A small self-supervised image encoder, trained from scratch.
Data: trained on rendered roads seen from a driver's seat, with toy cars, trees and houses, 15.5 epochs.
Rows from block 2, named by matrix and row number. Rows with one number belong to one channel. Each number is 128 + 32 x the weight over its row's rms, rounded and kept within 0 to 255. All counts start at 0. After the name is the row's rms in percent of the matrix's.
# convs1: grouped (2 groups) 3x3 conv, stride 2 (model.blocks.2.convs.1.weight, 80x40x3x3), inputs within the group 0-13, a 3x3 kernel for each
# convs2: expand pointwise conv (model.blocks.2.convs.2.weight, 80x80x1x1, transposed), outputs 0-79
convs1.46 099 [134 130 108  72  80 112 101 105 129 106 145 113 104 101  98 121 112 115 163 139 135 114 133 118  65 111 142 180 181 168 194 206 146 223 231 180 135 158 108 105 110 132  90 118 142  64 121 152  70 135 138 120 117 105 117 127 154 106 126 132 112 116 118 140 104 119 111 122 155 137 204 184 159 118 103 123  83 132 104 136 205 119 124 154 109 171 123 128 120  84 108 112 120 130 138 132 162 184 103 102 135  92  91 134  62 102  91  94 124 135 134 104 103 113 134 153 145 131  95 160 111 130 208 126 163 200]
convs2.46 097 [119 125 108 120  97 163 195 148 195  79 158 131 102 117 105 166 146 138  98 175 115 148  93 140 166 147  81 169 182 109 113  90 124 110  99 156 122 111 129 115 131 140 101 129 161 105  91  52 125 108 110 110  87 120 128 173  63 112 102  87 127 161 111 152 135  47 143 107 211 130 107 154 141 179 148 145  82 155 118 109]
convs1.47 101 [ 94  97  93 138 123 128 169 111 150 118 141 157 148 135 196 104 120 167 105 138 123  88  81 159 117 114 137  61  87 147  57  44 124 133 111 165 157 154 172  92 107 135 139  99 108 215 230 154 164 112 153 116 149 134 100  99 125 173 181 153 171 119 126  84  98 159 113 141 114 120  80 126  88  60  95  75 134 129 174 113 139 102 106 139 129 130  85 108  67 116 109 127 126 100  82 125 193 141 143 139 125 149 131  91 103 132 113  77 134 123 104 111 131  84 122 152 129  92 119 107 129  84  93 110 132 127]
convs2.47 104 [147 143  98 147 169 114 104  92 148 144 147 101  93 102 128  69 139 131 106 118  89 107 128  61 122 115 134  87 118 157 122 160 136 170 136 133 106 177 124 134 135 113 163 164 151 131 116 111 128 176 170 115  89 129  97 167 196  63 114 103 178  88 101 121  78 178 103 149 149 159  92 120  81 115  31  80 128  88 168 151]
convs1.48 101 [116 170 179 144 196 196 151 183 148  84  87 107  75 152 141  58 117 184 134 126 105 156 192  98 177 125  89 130 124 141 109 146 163 149 143 102 138 138 163 127 148 171 111 171 142 138 189 169  93 153 190  91 147 146 111 131 159 157 136 148 120 131 154 142 143 120 193  90  98 187 143 124 121 137 171 168 102 183 226 200 142 113 108 141  96 157 133  71 127 151 160 161 102 176 149  24 123 101 117 119 147 133 102 133 110 131 108 127 134  91 126 109 100 132  99  82 114 115 147 146 149 149 131 156 187 161]
convs2.48 099 [142 109 114 145 106 140 168 240 119 172 164 159 103 145 118 154  71 146 143 106 118 114 147 110  92 133 215 141  90 121  86 173  87 145  83 134 114 157 168 117 145 193 126 144 152 162 120 151  86  87 102 118 122 143 142 142 151 162 111 145 161 111 128 117 198 134 110 118 139  90  54 159 121 113 136  95 102 158 167 116]
convs1.49 098 [122 135 147  97 113  89 117  53  57 146 130 156 118 148 145  79 134 169 113 142  94 124  94  44 178 192 133 175 134 149 141 122 137 150 161 113 114 146 139  90 127 101 102 110  54 156 174 166 182 180 143  90 142 115  60 110 140 116 115 102 139 105  88 147 119 134 142 136 147 167 177 169 179 186 194 147 112 131 158 138 136 168 185 194 162 109 157 228 191 183 150 180 138  95 129 163 100 101 133 105 123 106 113 150  83 116 114  73 133 161 101 126 101  85 168 161 165 142  81  90 106 106 104 149 136 131]
convs2.49 099 [ 83 112 136  80 118 107 120 153 146 106 187 116 164 195 118  69 135 111 115 150 115 122  94 108 135 197 107 146  89 110  95  86 120  90 129 118  97 118 133 142 108 135 184 103 128 147 108  73  80  94 153 124  96  98 166 115 128 110 128  94 167 113  45  41 104 147 157 118 167  85 128 144  88  86 181  95 122 132 110 119]
convs1.50 095 [140 134 131 164 156 125 142 119 148 139 145 135 145 158 138  87  86  86 128 134 117 155 174 121 156 124 163 122  89 125  94 106 112 158 101 105 147 161 140 108 153 154 112 151 141 170 152 141 176 177 176 131 188 161 138 148 105 143 140 132 137 167 122 135 175 177 182 156 160 191 209 164  81 143 126  96  97 129 155 112 100 101  79 165 106 151 112 122 116 121 139 161 120  89 121 109  94  98 105 135 140 113 134 129 128 156 173 174  91 107 104 149 111  90 179 154 128 176 152 160 141 144 104 122 114 140]
convs2.50 102 [145 101 152 137 103  87  83  74 141 124 104 102  65 120 133 129 105 119 164  61 145  67  77 181 177 134 147  96 134  95  94 105  83  92 132 101 126 139 115 134 118 116 104 130  80  93 102 129 151 158  90 100 145 127 121 128 170  87 196 116 106 123 114 172 152 120  89 188  90 171  97 103 143 147 143 209  93 141  94 129]
convs1.51 099 [133 142 128 123 118 137  84  90 130 140 120 109 132 157 117 132 134 131 123 148 120 140 118 120 106 103 102 214 201 204 178 121 164 114 123 140  96 130 138 132 124 172 120 119 158  96  79  69 110 166  99 109  76 119 158 157 123 134 141 117 129 130 109 105 139 159 137 136 171 164 163 158 132 146 194 108 147 163 153 170 217  99 133  93 104 135  59 150  71 115 140 176 147 125 139 153 129 148 110 149 135 130 179  97 141 157 146 134 112 128  89  91  99  79  97 104  93 114 171 193 133 152 207 142 139 118]
convs2.51 098 [132 141 118 190 112  88 161 106 117 121 132 105 136  84  77 169 124 181 141 158 172 191  79 133 153 159 116 170 132 143 115 197  90 177 109 141 152 118  71 158  79 131 142 143 110 132 156  78 179  74 122  62 102 163  76 149 156 115 103  80  97 150 135 122 156 164 175 126 119 143  82 144 137 135 123 114 112 120 114 180]
convs1.52 100 [138 138 127 152 171 137 177 182 190 143 126 111 118 153 111 139 171 150 152 154  99 148 154 116  88  93  81  96  92 110  61  82 116  77 120 138 104  92 134 188 169 175 171 179 150 177 116 116 194 121 137 197 218 151  85  84  88 101  95 172 147 202 196 117 136 146  89 119 164 143 139 210  98  75 144 124 119 124  91 133 164  67 121  64  77 112 101 123 134 114 113  95 139  97 108  93 103 119 121 122 130 122  78 115 141  88  97 121 135 166 134  98 114 114 131 155 131 131 114 119 146 137 105 195 239 184]
convs2.52 102 [144 162 170 135 180  92 103 124 154 131 129 141 135 146 140 122  94 111 117  86 110  55 140  95 115  63 161 110  70 175 104  91 131 105  73 112 195 154 170 127 161 138 180 122 139 179 155 168 142 152 111 157 132  79  77 117 132  77 166  94 167  97 141 161 156 111 113 104 108 169 128 156 111  78 105 110 121 138 190 158]
convs1.53 103 [123 107 115 125  94  94 125 164 162 121 111 108 104  88 125 150 157 130 141  94  73 105 139 122 116 118 153 190 218 173 115 155 126 152 122 127  98 106 140 123 143 173 127 129 173  88  89 134  54 122 123 122 105 129 156 102  85  98 172  96 105 111 122 143 101 118  75 135 138 109  90 110  97 106 173  74 120 151 130 195 130 160 139  84 152 178 132 112 133 103 124  87  68  85  89 204 175 118 173 165 161 165 137 158 109 126 112 123 123 115 126  61 162 184 106 106 114 144 122 116 132 154 108 101  96 146]
convs2.53 089 [116 112 132 139 113  99 186 118 146 111 174 146 115 108 177 140  87 122 139 108 203 110 182 102 137 151 121 175 127  77 193 142 167 150 169 100 127 110 115 168 176  73 149 140  91 138 146 145 120  97 174  60 196  94 113 193 134 141 124 127 158 142 160 121 149 139 194 163 122  88 134  89 129 141 124  85 108  87 101 128]
convs1.54 095 [127 100  90 156  87 126 119  81 103 127  76 114 184 156  90 184 194 187 146  99 142 141 128 106  87  60 133 166 135 105 122 144  69 140 138 130 116 124 135 100  99  97  73  68 151  81 106  66 113  84  96 196 163 105 161 160 173 171 160 172 160 165 160 135 104 141 163 150 101 164 149 162 126 102 122 136 155 150 130 178 152 124 110 127 131 107 158 184 190 175  90 123 154  94 141 179  96 106 139 117  89  79 128 168  97  96  81 126 184 128 157 138 124 179 113 106 162 123  77 112 108 105 128 104 108 144]
convs2.54 101 [114 119 174 105 157 137 106 131 102 171  57 101  96 131  48 136 130  61 170 111 108 136 100  93 153 184 151 160 108 120 121 124 176  98 120 109  96 174  89  93  86 214 162 131 105 129 191 133 130 105 143 161 142 100  98 116 127 105 101 138 109 149 179 157 141 130 157 150 102 143 119 108 103  61 141 156 174 134 172 115]
convs1.55 107 [144 108 145 151 106 150 116 165 169 156 149 101 159 193 101 195 177 147 142  89  92  86 147 116  78  98 153 165 184 121 147 103 115  83 120 151 126 127  98 128  38  74 151 117  88 163 167 138 164 120 114 178  88  80 102  28 117 134  91 206 112 160 113 135  62 114 161 162 187 136 186 169  88 123 118 167 126 125 106 119  99 125  40 127 102 130  69 139 145 130 146  74 144 108 150 145 109 111 117 144  66  61 102  65  79 100 115 152 156 132  96 127 132 132 164 136 162 119 118 175 119 103 136 155 176 131]
convs2.55 089 [168 148 116  95 165 126 218 128 169 120 159 147  88  84 138 127 106 177  49 121 190 137  38 121 120 102 124 134  79  81 179 169 141 135  74 140 124 172 138  96 135 163 164 101 134 170 120 148 151 161 123 154 101 142 172  99 150 133 158 111 175 119  82 159 145 143 150 150 164 136 160 113 112 137 119 130  96 152 116 145]
convs1.56 097 [149 124 126 140 113 138 164 126 116 124 123 114 107 101 169 133 131 156 117 137 135 142 150 150 125 141 137  86 104 125  82 149 150  93 106 136  84  93 105 118 108 125 181 182 186 137 111 112  94  97 143 163 101 126 138 131 137  69  86 129  78  60  84 133 120 137 193 117 159 132 119 154 120 171 163 125  99 120 159 118  85 109 128 150  78 152 164  58  79 115 165 122  97 180 144 140 178 158 215 139 128 116 136 148 124  99 119 100 155 126 100 159  97 149 136 141 173 160 169 129  85 177 142 134 131 127]
convs2.56 097 [134 138 178 108 148  90 151 125 154 121 136 147 145 162 127 135 144 136 209 126 104 173 176 149  88 146 137  98 110 179 103 187 124 109 150 129 129 126 112  74 107 150 126 181  93  75 117 102 131  89  99  14 130 107 147  85 108 111 146 146 106 159 159 153 111 162 155  97 154 169 160 169  91  64 102 115 158 161 138 121]
convs1.57 099 [168 202 166 144 147 134 113 140 151 122  81  68 176  96 129 165 105 149 130 157 203 150 187 134 189 142  87 121 128 115 162 155 163 186 214 205 120 125 144 159 131 166 113 170 200  82 123 115 188 175 137 166 190 132 156 177 148 165 154 174  93  59 126  98 123 163 151 153 112 105 161 123 133 110 130 112 103 148  84 168 198 144 134 140 105  78 106 136 132  81 117 129 149 118 165 117 110 130 146 128  93 141 145 123 136 151 144  94 130 116 159 170  96 109 122 124 134 142 163 139 196 146 151 114  91 107]
convs2.57 096 [ 66  90 132 111 103 113 122 156 167 130 119 114 160 153 121  90 116 162 141 188  93 106 134 146  58 105 154 107 125 114  83 129  68 177  72  99 126 105 124 151 147 132 154 115 140 130 131 100 174 125 138 154  60 140  77 116 113 136  89 134 119 154 106 176 121 142  91 141 151  46 116 190 144  91  86 132 168 157 165 195]
convs1.58 101 [112 119 135  74 111 102 135 125  96 142 151 118 133  89 115 120 117 124  99 173 194 117 180 124 124 121  94 166 185 189 126 187 154 108 156 125 143 141  99 113 103  90 130 112  46  61  25  52  74 109  43 118 110 132 103  93 120 156 128 155 157 142 129  77  81 132 137 140 129 136 125 163 134 133 132 157 123 132  99  73  97 161  53  55 155 117  59 106 124 118 123 134 136 122 131 112 128 109 136 130 143 150 148 118 160 157 171 182 108 121 121 110 133 126 130 129 106 166 168 138 149 172 165 142 168 138]
convs2.58 112 [204 142 160 148  65 159 144 155 120 118 131 130 125 103 134  83 115 152  82 131 150 172  89 137 191  78 129 128 148 101 113 145  87 128 139 124 189 138 107 112  94 104 110 178 105 186 126 117 141 109 129 152 168 183 136 114  73  98 126 138 180 146 170 125  78  66  71 134  78 170  97 145 113 118 144 122 153  77 167 154]
convs1.59 104 [164  67  93 151 126 145 126 106  99  95 126 166 147 142 130 136 148 176  72 134 136 149 166 134 138 101 154 104 182 255  84 147 255 140 196 218 110 143 155 150 123 158 156 133 122 126 161 117 138 127 165 127 147 148 117 101 113 144 141 167 121 139 134 169 156 102 153 121  57 162 153  83 147  93 120 123  83 119 160 158  96  98  77 112 109 117 167 148 181 145 151 123 115 169 106  74 185 112 123  84 149 132 111 142  92  98  92 111 132 127 136 154 156 133 115 115  72 173  52 124 144 125  72 149 108 121]
convs2.59 098 [113 135 106 166 123 120 195 101  96 105 177 143  41 152 104  90 179  71 113 174  93 139 130 121 100 168 122 116 193 126 115 180 215 173 126 160  89 177 146 136 170  81 103 128 159 138  88 161 140 143  86 151 124  96 141 105 140 128 129 127 124 140 142 129 140 111 144 119 183 157 116 141  84 193 126 113 139 141 157 126]
convs1.60 097 [ 97 104 147 101 106 121 150 150 111 113 136  90 123 166 192 111 136 146 115 138 144 187 133 146 153 158 161 138 113  97 170 145 131 165 100  80 136 132 131  99  65 102 110 116 124  92 112 161 110 136 103 109 180 138 100  78 116  76  84  79  92  20  32  88  99 137  92  82 103 138  84 117 113  99  97 136 114 137 182 148 168 111 139 146  68 132  80  98  71  85 144 148 127 119  91 131  83  65  94 152 132 144 131 112 131 129 146 153 128 118 144 147 105 169 115 128 111  74 104 145  96 135 102 127 102 143]
convs2.60 105 [120 123 158 116 115 146 169 132 101 101  89 127 185  71 106 177 132 110  96 113  95  76  89  90 114 100  89  77 109  87 109 144 117 121 151 124 176  69 139 149 110 125 103 178 170  96  93 157 126 147 144 152 172 145 199  99 137 135 158 139 115 118 162  77 185 207 136 106 114 174 129 120 165 131 101 106 190  91 118 118]
convs1.61 101 [119 119 147 100 155 144 117 107 135 127 144 136 117 132 137 131 129 102 120 150 168 127 122 160 148 155 182  86  92 141  80  93 162  90  61 147 143 135 145 140 157 158 132 129 141 112 107  73 102 137  85 153 126 161 117 134 138 124 134 151 155  99 121  93 127 210  95 124 171  92 119 111 148 163 204 115 101 143 108  97 116 141 135  58 163 123 101 171 185 145 139 130 199 149  88 109 132 110  81 106 152 152 106 147 168 115 142 122 120 121 107 119 107 118 105 100  99 121 139 135  90 175 111 140 166 133]
convs2.61 096 [163 120 143 132 124 201 108 144  69 170 114 150  95 116 177 182  84 145 124 108  98 109 113 106 118 203 108 142 131  70 118 148  46  93 159 130 106 144 117 150 154 127 135 141 118 154 162  96  97 181 139 155 149 114 128  82  91 134  92 110 148  86 149 140 116 206 110 126 129 157 132 205 102 105 100 159 150 132  73 117]